{"encoder_stem": "deep", "encoder_widths": [64, 96, 144], "fusion": "cross_attention", "decoder_head_dim": 16, "decoder_parallel_block": false, "optimizer": "adamw", "beta1": 0.9}
Rows from block 3 of the image encoder of a small image captioner, named by matrix and row number. Rows with one number belong to one channel. Each number is 200 + 40 x the weight over its row's rms, rounded and kept within 0 to 999. All counts start at 0.
After each channel's rows are labels from the 100 images, of 14976, where the channel reaches its highest value: "lies over" is the class under the peak; "top examples" is what is common among them. Only what is clearly more common there than usual is listed. The data: close-ups of made-up surfaces with and without defects. In brackets: how many of the 100.
# convs0: first 3x3 conv, stride 2 (encoder.blocks.3.convs.0.weight, 96x64x3x3, each kernel summed), inputs 0-63
# convs1: second 3x3 conv (encoder.blocks.3.convs.1.weight, 96x96x3x3, transposed, each kernel summed), outputs 0-95

convs0.86,137,174,174,157,169,218,231,188,215,163,222,233,145,198,195,210,241,77,118,195,177,164,174,250,205,214,184,84,192,209,164,221,247,191,229,147,211,199,180,242,200,265,164,146,215,135,170,213,181,263,267,183,187,143,197,156,214,256,209,183,166,212,189,219
convs1.86,197,197,221,306,273,234,178,224,153,222,197,219,151,166,235,187,251,203,250,192,227,185,213,191,167,199,194,201,164,273,239,177,167,202,186,159,125,153,163,165,122,216,209,187,224,205,263,265,189,192,229,206,223,204,165,210,261,263,227,223,207,226,238,44,154,229,222,199,246,158,213,168,250,209,238,182,203,221,265,178,216,214,278,270,192,203,215,170,171,219,176,245,183,122,205,245
lies over: bright spot (99)
top examples: bright spot (100); leather (43); wood (32)

convs0.93,156,155,151,161,155,175,223,247,228,208,185,146,286,147,216,208,200,157,106,148,150,138,203,189,126,213,183,149,275,193,249,215,224,150,225,182,189,183,171,221,160,228,215,145,255,162,137,172,238,182,199,209,243,164,264,205,176,177,221,199,255,181,251,190
convs1.93,151,236,224,217,217,245,184,191,238,210,217,197,149,201,136,247,222,193,197,197,173,290,214,200,221,136,236,255,169,227,177,114,232,208,259,188,178,248,222,157,138,163,177,214,277,194,241,140,217,269,153,178,160,195,186,217,241,233,222,137,214,222,263,150,144,226,208,194,162,97,191,259,191,129,199,200,198,200,154,189,203,198,187,260,178,109,202,183,164,220,266,234,201,232,166,285
lies over: hole (81)
top examples: hole (99); tiles (43)

convs0.64,196,149,218,173,245,217,219,212,235,271,132,183,218,131,220,196,209,227,222,173,149,186,208,156,247,172,180,129,163,210,231,151,162,196,255,197,169,232,197,231,120,189,220,256,183,89,218,194,203,266,280,120,169,193,190,255,180,202,205,137,216,249,180,205
convs1.64,193,244,241,213,260,197,236,208,213,252,170,145,179,262,138,244,177,246,210,145,232,221,231,228,191,217,207,219,105,148,240,202,191,108,221,197,162,200,181,186,126,216,137,210,191,185,202,226,210,189,204,163,176,238,234,244,245,240,206,245,275,219,175,122,107,174,250,164,205,169,217,115,197,206,208,168,169,250,177,204,297,180,227,221,224,218,181,222,181,201,240,130,97,191,188,226
lies over: dent (31)
top examples: specks (47); dent (39)

convs0.71,223,214,183,143,189,165,228,204,240,189,159,244,193,124,197,224,188,145,108,192,223,236,172,187,190,223,195,144,247,142,180,207,229,114,256,224,177,186,201,203,201,246,258,184,232,196,194,197,213,141,150,275,279,121,295,240,179,233,165,163,217,232,185,201
convs1.71,154,196,227,226,184,265,126,119,156,189,243,290,165,126,210,183,217,213,158,190,144,239,223,193,188,220,237,182,229,184,166,136,199,182,257,229,249,225,182,144,237,204,232,104,229,189,229,194,174,245,222,185,183,153,203,220,253,218,130,169,175,254,268,211,267,216,189,172,206,174,217,244,227,216,256,218,159,219,155,146,161,178,174,180,118,173,194,90,235,249,177,232,226,178,225,229
lies over: bright spot (44)
top examples: bright spot (99); leather (61)

convs0.1,236,156,192,231,226,230,213,161,163,255,170,211,202,156,192,196,215,223,236,226,184,165,212,74,204,219,218,178,190,186,145,194,206,253,238,185,188,193,208,190,231,164,177,297,166,103,278,142,139,262,246,183,180,193,124,221,208,182,238,168,129,227,183,191
convs1.1,204,189,234,163,298,236,232,174,268,198,213,225,269,285,189,213,217,197,186,207,235,160,231,192,214,206,212,231,112,103,216,226,194,149,227,215,123,231,229,182,153,184,188,170,191,199,235,279,214,175,171,194,169,241,244,234,200,225,215,171,256,200,143,137,71,156,198,227,193,205,185,201,192,189,167,164,173,197,161,182,283,210,209,200,231,151,139,268,182,231,219,203,133,139,165,194
lies over: dent (69)
top examples: dent (70)

convs0.75,176,230,99,165,158,184,151,147,116,209,222,164,213,223,134,226,144,223,210,210,145,223,160,209,261,164,209,191,152,225,212,193,244,198,157,237,258,210,203,263,156,200,229,163,207,242,183,205,296,204,176,198,273,189,285,240,159,203,229,193,239,144,193,198
convs1.75,220,204,238,247,172,209,197,202,183,158,120,116,175,154,222,186,168,209,215,214,105,229,196,201,167,184,188,131,242,261,208,209,225,234,160,172,79,163,238,214,200,198,189,202,185,172,206,116,207,193,198,226,229,188,167,142,169,191,240,215,120,202,194,202,212,195,159,256,141,253,148,203,184,261,120,170,255,158,249,252,156,198,154,152,183,272,230,189,225,148,179,155,129,241,204,200
lies over: bright spot (86)
top examples: bright spot (93); leather (38); circuit traces (29)

convs0.57,193,204,160,251,171,202,186,164,227,192,281,180,277,189,173,247,215,166,206,146,178,258,240,265,188,226,177,213,192,170,185,220,209,137,219,186,217,185,146,191,212,277,184,145,142,174,228,169,188,224,205,261,191,242,277,116,274,247,190,140,238,136,231,163
convs1.57,217,223,259,241,164,182,156,117,184,249,266,267,211,117,152,191,217,217,236,150,190,197,191,241,246,194,178,251,183,233,214,154,202,146,280,221,209,252,192,172,166,212,183,215,240,228,234,77,207,238,167,151,233,210,233,217,226,194,230,199,174,210,199,168,183,171,171,207,232,141,226,264,191,155,226,126,140,217,190,158,242,194,151,230,239,162,183,125,203,232,231,265,273,130,182,224
lies over: bright spot (69)
top examples: bright spot (89); leather (33)

convs0.21,199,194,220,230,244,189,215,207,197,242,103,283,231,163,178,189,238,253,210,190,162,202,282,177,229,284,174,225,210,234,197,170,157,107,161,235,137,110,229,191,176,191,202,225,206,190,295,203,164,226,214,214,162,183,163,192,185,185,175,183,171,127,190,259
convs1.21,251,199,213,203,222,130,157,215,226,165,160,55,233,156,194,183,183,222,244,71,219,207,210,226,272,178,139,238,158,189,197,216,240,169,293,195,222,215,196,250,225,209,178,211,228,171,143,190,193,186,199,190,241,234,316,189,176,143,166,154,195,214,212,197,223,159,238,146,178,105,204,196,176,227,221,176,222,194,180,235,215,189,166,155,226,256,163,204,191,166,162,179,155,163,232,178
lies over: specks (30)
top examples: specks (74); tiles (38)

convs0.92,206,199,202,91,179,110,163,226,199,177,174,158,192,219,184,122,184,141,122,220,161,209,128,237,174,184,188,199,126,213,188,173,166,202,187,225,194,239,122,217,197,219,104,144,155,218,189,213,146,228,264,145,194,238,190,169,211,186,208,232,175,254,209,176
convs1.92,191,216,211,280,227,63,205,262,147,225,172,146,213,226,186,191,258,235,215,136,122,185,221,219,120,170,182,135,224,221,214,217,147,176,111,116,206,146,190,241,213,202,224,245,165,139,196,177,168,194,194,207,210,194,142,181,187,175,208,235,182,176,192,234,274,186,146,217,197,189,234,200,211,157,150,174,251,257,225,181,165,183,224,230,221,293,183,203,232,172,247,232,214,271,199,215
lies over: stain (37)
top examples: stain (60); wood (32); stone (30)

convs0.16,227,179,149,187,188,304,144,213,146,199,171,151,174,125,141,234,198,193,201,196,229,172,306,201,251,179,224,183,193,160,180,171,197,269,212,205,170,211,206,211,232,201,191,209,240,118,225,154,153,238,197,213,251,180,262,96,266,190,217,186,200,187,247,196
convs1.16,161,205,248,222,288,166,218,210,246,142,172,149,210,200,251,173,181,242,219,116,243,221,227,189,207,221,205,266,75,203,215,185,184,181,233,150,125,193,217,207,167,240,200,229,217,155,187,238,200,238,237,170,174,227,291,139,161,163,198,183,209,266,203,73,167,183,233,173,158,171,178,173,186,223,175,155,173,206,251,177,206,227,250,228,216,233,223,225,183,153,192,226,125,125,192,198
lies over: dent (65)
top examples: dent (66); specks (29); stone (28)

convs0.31,175,151,170,284,192,193,211,166,202,195,220,290,231,181,221,125,228,189,192,187,80,252,179,188,156,225,206,254,230,202,237,192,186,179,197,209,226,205,204,230,172,178,172,153,127,253,159,175,184,166,223,244,87,220,156,178,222,197,259,211,157,241,246,235
convs1.31,246,224,189,218,170,142,227,205,180,183,152,163,241,267,203,207,215,222,162,162,166,153,221,186,257,137,147,235,192,131,165,186,176,164,250,97,162,217,203,268,116,204,240,249,201,196,256,248,124,199,217,216,232,226,240,184,189,155,108,211,212,186,259,118,172,168,241,230,203,194,203,196,223,168,192,183,198,222,173,205,191,177,213,272,249,145,143,130,187,173,247,252,160,129,235,200
lies over: hole (57)
top examples: hole (80); tiles (34)

convs0.55,101,220,172,234,212,212,156,203,175,159,218,166,138,246,164,196,179,122,202,206,187,171,226,230,247,258,134,146,234,261,152,191,212,170,236,189,175,123,210,177,241,250,246,137,221,226,188,183,190,212,201,221,232,201,245,169,144,204,189,172,212,74,174,165
convs1.55,135,202,225,189,186,229,146,186,193,185,228,99,216,138,271,175,175,160,245,214,137,265,116,200,243,194,208,208,223,301,180,205,290,160,210,209,164,259,167,192,150,145,198,198,220,204,137,176,217,205,201,172,223,210,190,212,182,151,236,206,128,223,234,214,164,224,136,231,150,189,182,185,134,262,151,169,229,210,233,190,147,222,129,167,132,244,221,217,243,135,196,188,146,214,164,219
lies over: dent (29)
top examples: tiles (37); hole (37); dent (29)

convs0.73,115,182,158,214,217,204,193,210,175,198,221,194,232,209,159,186,201,187,191,171,163,140,237,220,216,273,178,170,245,222,217,195,203,171,221,190,175,72,204,236,156,237,242,174,272,192,200,227,174,247,246,228,211,180,245,186,171,207,211,156,267,49,182,189
convs1.73,173,187,230,214,198,215,137,178,221,185,195,94,128,97,182,188,161,206,266,211,132,288,137,159,245,178,206,215,174,276,181,172,289,166,249,243,152,264,195,186,145,168,181,216,247,230,180,189,182,206,190,168,176,188,240,175,194,211,228,185,114,229,224,176,155,197,178,141,143,194,188,183,145,232,175,157,183,183,242,203,201,200,152,191,168,277,207,201,240,172,190,186,109,223,172,230
lies over: hole (35)
top examples: bright spot (50); hole (49); tiles (41)

convs0.27,208,188,192,269,209,189,280,182,252,218,190,259,260,203,193,164,243,200,207,163,163,241,255,192,181,225,134,279,239,215,206,146,177,199,224,195,205,209,209,169,184,201,158,199,167,224,271,136,162,190,226,165,85,159,166,192,219,168,165,198,125,229,127,265
convs1.27,269,214,235,241,152,141,246,229,205,195,193,89,202,231,186,176,211,227,135,56,246,191,245,212,244,195,126,228,134,156,204,245,130,170,277,182,211,204,219,238,226,228,200,244,252,142,185,108,191,222,198,219,240,211,242,194,208,159,171,209,225,255,187,216,196,145,233,124,217,181,221,163,184,183,172,149,179,235,177,254,199,193,188,196,239,223,145,184,226,185,230,166,182,191,249,187
lies over: hole (41); specks (29)
top examples: hole (42); specks (41); tiles (39)

convs0.20,256,205,173,105,238,189,173,195,207,188,167,231,200,210,250,159,201,231,202,198,156,222,231,172,235,279,197,222,211,231,100,156,140,211,150,235,212,146,194,190,194,151,166,175,110,170,227,210,160,259,189,156,121,228,176,173,237,181,253,175,211,130,144,232
convs1.20,221,205,211,214,192,131,180,200,178,200,202,155,226,192,209,159,186,229,257,35,244,174,254,270,247,199,161,200,148,176,244,220,200,166,218,193,236,241,226,218,224,247,227,201,263,209,170,133,206,218,217,159,262,230,306,172,207,191,156,221,290,196,222,171,260,211,305,184,195,145,175,164,192,191,182,244,213,202,218,215,236,215,188,167,227,268,216,177,168,191,221,251,211,140,219,158
lies over: dent (43)
top examples: dent (45); specks (34)

convs0.84,189,173,168,145,154,90,120,200,197,125,201,164,141,165,183,194,176,192,208,213,165,188,164,239,158,188,199,189,151,90,177,199,171,192,233,257,229,237,157,219,182,171,150,165,226,175,149,256,192,183,166,224,184,165,228,115,273,207,174,224,221,231,187,158
convs1.84,169,215,197,179,231,108,168,219,177,186,145,107,211,259,161,224,211,241,207,161,129,236,183,185,142,150,175,122,179,187,259,214,150,242,147,86,188,162,212,191,225,235,198,234,191,112,180,200,203,253,242,222,227,256,182,145,160,169,181,171,182,206,189,204,290,175,189,154,161,160,233,227,195,165,140,177,246,134,186,151,123,186,218,264,195,212,209,194,224,207,180,257,205,208,214,188
lies over: scratch (35); bright spot (27)
top examples: bright spot (40); scratch (39); leather (37)

convs0.56,189,219,177,204,171,206,199,206,224,236,195,145,266,171,177,214,156,207,204,149,168,142,242,204,186,201,199,200,111,219,183,176,99,120,196,241,201,121,189,216,176,252,144,210,162,199,244,135,156,264,231,224,179,181,211,180,281,265,238,139,263,167,214,185
convs1.56,234,183,237,221,265,196,189,190,158,224,237,214,187,170,145,250,167,220,253,158,211,210,166,273,198,240,159,192,131,222,302,140,246,138,229,233,189,212,163,173,133,192,140,213,215,248,230,225,226,199,215,145,220,213,265,192,252,258,238,192,190,175,151,104,136,135,155,205,211,182,195,184,145,196,223,152,155,289,175,135,272,183,209,182,268,220,238,186,188,253,181,210,227,181,195,193
lies over: bright spot (53); dent (29)
top examples: bright spot (64); dent (34)

convs0.54,246,247,192,264,213,174,204,227,244,189,175,214,265,248,246,152,187,197,218,187,144,248,174,173,160,246,214,279,251,197,218,227,230,216,208,210,193,176,178,177,248,119,139,196,152,243,228,139,145,182,258,256,78,179,184,163,231,142,229,218,183,180,199,196
convs1.54,244,211,205,251,119,122,204,150,221,173,162,142,221,237,183,137,201,219,199,97,209,137,212,232,252,161,150,236,165,195,252,212,172,208,228,129,221,244,229,251,203,229,224,235,273,173,156,89,206,235,145,194,285,227,202,181,232,97,138,200,263,206,215,199,211,187,202,223,230,181,186,220,227,172,176,194,228,203,161,236,166,203,182,214,232,177,169,177,205,211,245,269,209,133,226,183
lies over: hole (86)
top examples: hole (99); tiles (38)